Rows from block 4 of the image encoder of a small contrastive image-text model, named by matrix and row number. Rows with one number belong to one neuron. Each number is 200 + 20 x the weight over its row's rms, rounded and kept within 0 to 999. All counts start at 0.
After each neuron's rows are labels from the 100 images, of 14848, where the neuron reaches its highest value: "top examples" is what is common among them; "lies over" is the class under the peak. Only what is clearly more common there than usual is listed. The data: simulated grey scan slices of phantoms with and without marks.
# fc1: MLP up (encoder.blocks.4.mlp.fc1.weight, 384x192), inputs 0-191
# fc2: MLP down (encoder.blocks.4.mlp.fc2.weight, 192x384, transposed), outputs 0-191

fc1.333,199,213,198,205,183,233,197,202,166,214,194,235,173,199,173,185,206,217,194,209,170,208,239,188,181,206,188,173,211,195,200,182,230,178,221,219,210,203,216,228,205,198,172,143,209,201,197,174,202,185,218,214,205,224,171,215,238,213,221,206,195,175,192,213,217,192,208,166,180,196,186,196,222,196,189,232,186,221,233,159,212,218,245,216,240,198,179,212,157,164,192,194,170,205,239,209,186,177,188,195,206,227,195,179,212,198,204,173,230,188,231,171,162,207,189,206,170,203,206,187,165,171,206,218,227,208,180,181,222,186,187,211,213,204,208,232,178,190,192,212,223,225,195,208,189,231,195,210,199,202,232,198,238,188,223,196,191,210,205,179,179,185,216,196,188,159,210,221,239,212,216,219,160,208,212,202,213,229,196,181,196,220,224,182,226,184,170,196,175,209,197,193
fc2.333,195,211,242,195,177,217,198,186,201,168,198,214,210,174,224,188,192,179,192,200,215,200,220,178,202,206,136,174,187,185,222,232,217,227,158,215,171,192,187,191,264,170,152,206,226,225,193,201,225,189,181,167,199,208,216,193,219,167,188,187,218,187,206,202,207,162,198,173,178,211,204,189,234,193,204,180,202,181,206,213,231,222,210,190,181,201,206,188,212,234,195,200,192,202,208,189,219,225,194,210,171,203,217,191,211,186,198,223,204,213,208,202,196,200,215,226,207,193,240,189,197,215,215,186,184,237,230,221,190,202,236,238,171,186,203,164,193,199,227,184,202,199,168,166,197,186,210,181,216,206,170,220,210,185,246,187,198,177,185,189,225,214,199,181,247,178,223,222,196,238,191,189,203,203,228,176,178,189,226,189,219,193,202,171,178,205,200,203,218,223,189,200
top examples: dark spot; head
lies over: organ

fc1.203,206,204,240,182,199,178,211,166,204,206,179,201,202,182,199,168,183,203,198,194,178,230,210,207,213,224,212,199,195,171,200,200,252,206,235,223,204,205,223,214,182,217,233,159,207,195,156,172,148,176,227,178,214,160,223,222,194,181,187,195,228,158,189,230,215,209,206,204,184,167,187,162,189,193,231,204,210,192,220,197,209,198,218,194,189,200,207,192,192,195,173,206,200,223,195,182,207,222,212,191,192,195,235,238,193,186,194,198,213,249,234,197,214,172,193,192,182,203,232,192,200,180,201,161,186,201,167,223,191,194,188,185,210,167,187,214,176,214,196,192,203,175,192,230,191,199,197,241,207,200,216,168,142,204,177,201,245,172,197,190,181,216,181,199,191,210,207,200,203,191,200,210,199,222,155,174,207,195,174,222,180,219,180,195,210,200,204,185,198,180,215,167
fc2.203,239,221,192,235,207,198,205,198,174,193,218,222,210,200,184,196,198,174,199,194,199,172,219,202,185,183,197,195,180,220,231,191,207,202,192,184,235,193,210,210,236,210,221,177,239,213,210,210,168,202,158,184,228,195,188,178,182,197,178,168,207,183,200,215,232,213,179,204,219,187,173,218,200,191,209,175,190,228,238,211,179,176,175,222,223,220,195,176,138,193,196,201,205,203,196,194,208,237,222,211,220,191,220,158,203,174,188,158,216,221,208,210,193,244,187,198,187,208,216,194,195,199,198,224,228,206,218,231,188,218,208,222,219,185,197,208,211,199,205,168,198,178,178,173,188,193,187,224,214,178,164,197,201,207,182,188,203,207,213,208,196,198,202,229,169,197,234,201,222,155,198,239,201,174,237,206,214,168,191,175,208,236,184,147,225,180,198,196,207,191,163,188
top examples: dark spot; chest; side: left half
lies over: lung or cavity

fc1.44,197,172,200,237,182,209,193,187,227,208,219,220,191,205,184,210,211,249,225,225,198,217,210,200,181,199,201,227,189,212,210,217,229,225,187,198,215,185,176,183,209,199,221,203,247,185,220,202,195,205,180,212,219,205,224,205,204,194,201,171,197,236,225,207,168,217,213,177,231,188,176,204,212,194,209,243,157,222,178,179,202,209,185,211,219,172,210,207,196,170,182,213,167,221,208,181,205,154,171,203,212,168,208,191,197,191,163,174,215,210,165,253,228,192,165,236,222,206,176,200,212,162,201,184,166,196,243,229,162,238,191,194,204,194,200,210,185,203,201,207,172,202,195,201,191,186,187,198,231,215,180,207,189,176,213,205,189,182,187,185,203,201,201,176,212,200,200,163,248,200,214,162,231,189,182,182,224,240,213,194,205,231,207,191,206,193,201,195,189,197,215,218
fc2.44,208,214,221,235,208,224,244,205,206,191,191,192,174,205,169,208,203,218,198,195,195,211,182,186,247,195,181,203,208,211,200,187,234,212,182,217,158,198,177,206,196,210,188,190,171,253,196,220,207,223,208,238,189,168,241,157,200,161,207,197,191,225,215,195,203,232,201,200,190,185,220,209,196,198,202,203,182,158,204,224,222,197,204,168,178,204,197,216,193,206,205,176,219,175,202,215,235,201,212,191,134,209,194,179,206,219,215,183,206,220,216,175,198,219,197,174,186,210,180,201,203,209,195,196,176,186,214,191,138,188,225,206,219,207,215,151,192,214,169,209,219,199,215,200,202,196,167,194,226,201,198,230,212,164,173,212,218,200,184,233,194,153,172,196,181,198,240,196,172,219,178,187,202,224,206,204,228,180,222,196,192,201,186,200,217,213,194,203,236,200,230,199
top examples: limb
lies over: bone; organ

fc1.153,196,217,188,201,241,178,179,214,187,198,220,226,178,158,184,167,182,202,156,199,186,202,201,219,204,205,184,213,223,205,210,181,212,230,184,205,196,197,210,239,204,202,179,165,204,226,222,147,207,214,190,197,171,165,159,192,204,223,183,202,195,222,199,212,204,187,192,205,213,165,184,211,186,189,210,221,172,207,193,183,203,214,210,215,195,172,231,191,201,190,171,195,178,195,236,187,220,195,189,160,225,217,171,196,216,200,201,182,176,223,186,198,175,201,188,152,214,204,197,186,199,237,172,186,219,204,213,227,215,166,210,231,208,201,201,201,212,185,215,211,187,149,217,223,169,184,207,216,169,197,224,221,180,199,219,209,192,224,213,198,201,152,200,198,186,177,254,155,177,240,193,212,201,189,199,190,186,177,204,192,197,191,193,193,239,183,229,221,193,184,187,228
fc2.153,182,185,188,219,216,211,221,206,175,188,190,188,171,187,171,224,206,230,170,185,226,208,189,205,226,198,186,238,207,215,190,206,173,201,207,194,228,226,218,185,221,185,181,213,169,176,241,226,256,195,181,240,221,192,227,228,192,196,187,194,203,189,204,237,202,241,179,209,185,198,185,180,220,220,221,189,218,179,223,224,183,212,216,228,214,207,227,222,192,182,208,230,230,222,195,189,182,193,197,217,192,234,224,216,191,206,206,217,207,211,178,198,174,211,231,206,210,180,164,205,184,188,184,175,227,220,185,200,188,228,190,211,217,223,189,170,168,211,255,215,199,178,188,152,182,166,205,218,211,208,201,198,199,213,178,208,170,176,176,185,203,224,180,202,227,194,212,182,232,195,173,194,204,189,216,177,190,214,203,196,212,183,216,196,187,208,165,244,180,207,166,176
top examples: dark spot
lies over: organ; lung or cavity

fc1.189,215,189,163,165,212,172,182,191,213,196,148,238,171,196,252,214,245,166,192,223,202,216,181,221,194,166,186,174,177,187,203,202,210,242,207,183,214,253,207,172,195,210,231,164,202,162,210,198,184,218,214,211,193,201,209,184,240,187,191,193,205,183,220,207,196,207,211,214,218,214,200,187,191,185,194,192,218,219,183,206,200,204,183,209,209,189,224,222,209,232,202,208,194,215,198,204,224,173,168,183,209,209,208,187,229,213,209,200,192,201,204,232,190,238,174,185,191,185,176,208,205,209,210,216,231,203,211,159,185,233,207,195,197,198,223,236,168,200,218,184,205,228,221,187,207,201,190,221,165,213,201,187,207,189,159,215,196,200,241,242,196,212,229,160,184,177,192,158,197,217,227,204,220,184,209,220,232,195,178,180,209,195,208,187,180,203,189,192,196,192,171,184
fc2.189,206,195,176,214,194,181,183,250,226,206,210,193,197,184,168,203,195,211,165,212,191,233,214,193,193,201,190,208,214,176,193,215,226,199,197,224,229,159,201,166,234,191,202,207,186,181,197,196,198,213,193,255,191,190,211,196,229,223,205,183,187,199,205,223,213,191,251,206,206,245,223,200,186,167,176,196,199,203,156,182,209,214,214,205,228,210,176,212,190,224,212,208,215,185,221,202,192,228,206,221,211,211,216,223,161,210,214,206,176,215,207,184,212,228,191,199,206,201,179,193,181,177,196,210,218,187,251,212,219,216,218,222,191,217,214,198,186,219,172,186,207,195,165,222,191,212,197,176,196,181,217,209,162,223,211,190,175,191,199,180,199,180,177,187,187,190,179,172,155,231,196,185,217,227,198,177,186,182,183,181,203,227,197,230,176,216,151,206,220,166,152,242
top examples: limb; noisy
lies over: soft tissue; organ

fc1.0,162,192,195,177,197,232,202,192,221,215,247,181,212,198,173,194,201,220,184,185,188,167,166,207,207,213,207,183,218,208,179,202,218,211,191,197,213,205,185,205,191,168,207,186,236,177,204,238,189,186,197,199,204,228,215,188,182,189,194,190,178,228,209,163,205,203,213,225,206,210,182,166,195,225,235,176,178,200,210,164,195,190,180,173,199,214,183,213,199,208,209,172,227,227,187,249,202,193,207,211,203,179,214,229,169,216,201,196,228,181,209,218,206,185,197,190,201,193,195,176,220,199,198,185,193,193,178,190,188,196,213,181,234,171,208,231,221,223,213,164,202,164,199,204,171,194,227,201,215,214,204,157,203,180,177,165,223,186,195,231,210,223,235,204,202,205,211,141,193,169,219,189,199,145,184,253,216,177,209,211,245,199,190,227,209,216,221,200,207,171,204,210
fc2.0,185,200,225,196,209,197,204,193,194,193,221,216,189,209,202,210,154,223,236,162,177,217,187,208,191,176,230,187,185,200,206,205,189,177,182,205,195,211,162,185,205,206,208,191,206,218,230,212,242,191,220,183,217,224,173,200,230,187,203,243,187,214,166,211,210,194,203,171,209,199,212,197,254,192,239,203,198,197,199,171,246,169,204,199,204,210,166,166,214,172,228,169,225,202,203,232,175,161,225,190,188,173,177,218,167,165,202,160,191,196,174,174,203,194,212,165,196,175,201,204,192,210,204,214,181,216,183,185,181,219,215,206,172,238,222,190,193,174,201,222,182,205,210,195,198,206,202,206,206,211,196,226,221,201,182,204,178,193,223,204,177,189,227,179,250,228,208,212,232,209,178,202,241,186,202,189,192,209,198,215,163,189,210,181,207,211,163,191,157,211,199,208
top examples: limb; side: left half; bright spot
lies over: bone

fc1.83,179,171,209,188,205,192,229,155,217,206,206,171,164,189,225,208,188,213,197,195,218,190,201,210,184,224,177,201,209,218,203,239,187,201,201,203,197,170,231,166,208,238,171,230,246,176,220,216,178,207,175,214,204,185,214,227,209,220,194,208,182,185,200,181,207,195,152,170,194,221,181,222,182,217,225,238,200,196,169,218,172,211,173,190,201,188,211,216,169,192,199,215,205,209,188,181,191,210,216,189,175,212,177,195,223,176,217,177,190,209,231,182,209,212,182,194,233,225,183,196,203,190,202,204,204,174,190,249,203,167,172,196,213,188,214,202,151,187,199,198,176,221,218,223,235,220,203,183,200,227,187,233,190,194,217,166,183,225,198,199,187,192,215,198,246,172,205,208,223,180,224,217,164,196,186,157,201,201,214,189,245,175,211,224,220,204,179,188,205,182,204,182
fc2.83,210,201,186,195,168,203,224,191,177,155,202,213,186,168,206,169,226,183,204,190,185,225,188,172,179,155,194,202,217,192,194,198,207,196,206,175,187,230,204,190,202,157,199,211,207,205,202,225,191,174,194,194,199,185,219,189,185,192,215,182,186,219,195,207,236,166,210,184,175,202,194,216,229,184,187,183,193,180,187,219,189,195,221,205,189,205,237,248,194,202,211,174,200,222,176,187,204,211,205,181,243,199,207,211,154,215,177,213,204,167,206,236,199,165,186,204,198,238,203,186,176,216,207,193,184,192,204,198,165,200,201,247,175,209,151,184,241,176,216,205,219,205,185,204,182,231,197,141,235,206,193,201,237,225,212,214,212,212,215,187,223,190,222,201,240,179,200,183,229,205,184,191,201,188,173,221,185,155,218,197,214,200,179,201,186,207,219,197,167,211,169,215
top examples: limb
lies over: organ; lung or cavity

fc1.352,200,237,198,179,226,235,183,198,203,211,199,227,181,203,210,237,181,180,209,212,164,157,221,202,170,197,200,207,240,236,237,185,202,164,191,211,200,221,144,164,157,199,206,235,153,227,190,216,167,167,180,208,207,213,205,203,184,174,191,190,205,190,214,191,220,216,203,240,173,217,186,225,189,211,196,209,223,217,194,207,213,185,203,208,217,219,210,170,202,192,199,184,189,180,203,233,204,200,207,181,222,184,243,207,219,221,239,203,200,199,199,234,219,203,179,213,213,187,217,202,187,198,189,168,204,216,216,230,177,207,199,188,187,204,224,188,181,221,216,211,203,239,187,232,218,200,180,211,207,175,184,184,183,209,163,173,174,176,180,217,197,196,212,187,210,183,187,173,181,186,202,146,214,226,205,198,215,224,210,206,234,210,173,215,210,218,189,197,215,193,189,226
fc2.352,194,192,171,186,199,179,223,187,207,199,220,231,210,200,217,212,226,180,187,199,227,193,178,199,239,187,197,205,185,225,213,188,194,185,224,193,227,186,185,205,179,198,168,199,234,197,209,208,242,195,231,206,226,200,192,216,205,186,181,187,184,199,194,194,210,204,200,218,199,192,207,209,240,201,195,163,224,178,240,195,216,215,267,219,212,184,232,205,179,201,207,199,206,207,219,211,175,212,206,240,215,183,191,231,200,172,214,201,220,214,223,158,210,197,208,188,194,154,203,178,187,212,219,210,191,212,248,225,204,216,199,239,170,236,188,177,202,152,207,224,178,186,188,152,197,198,218,182,214,201,222,209,220,228,182,212,217,203,192,214,190,209,168,197,177,216,179,206,215,197,191,193,197,193,209,187,225,201,180,175,169,177,192,183,197,176,213,184,138,222,195,154
top examples: limb; side: left half; several spots
lies over: organ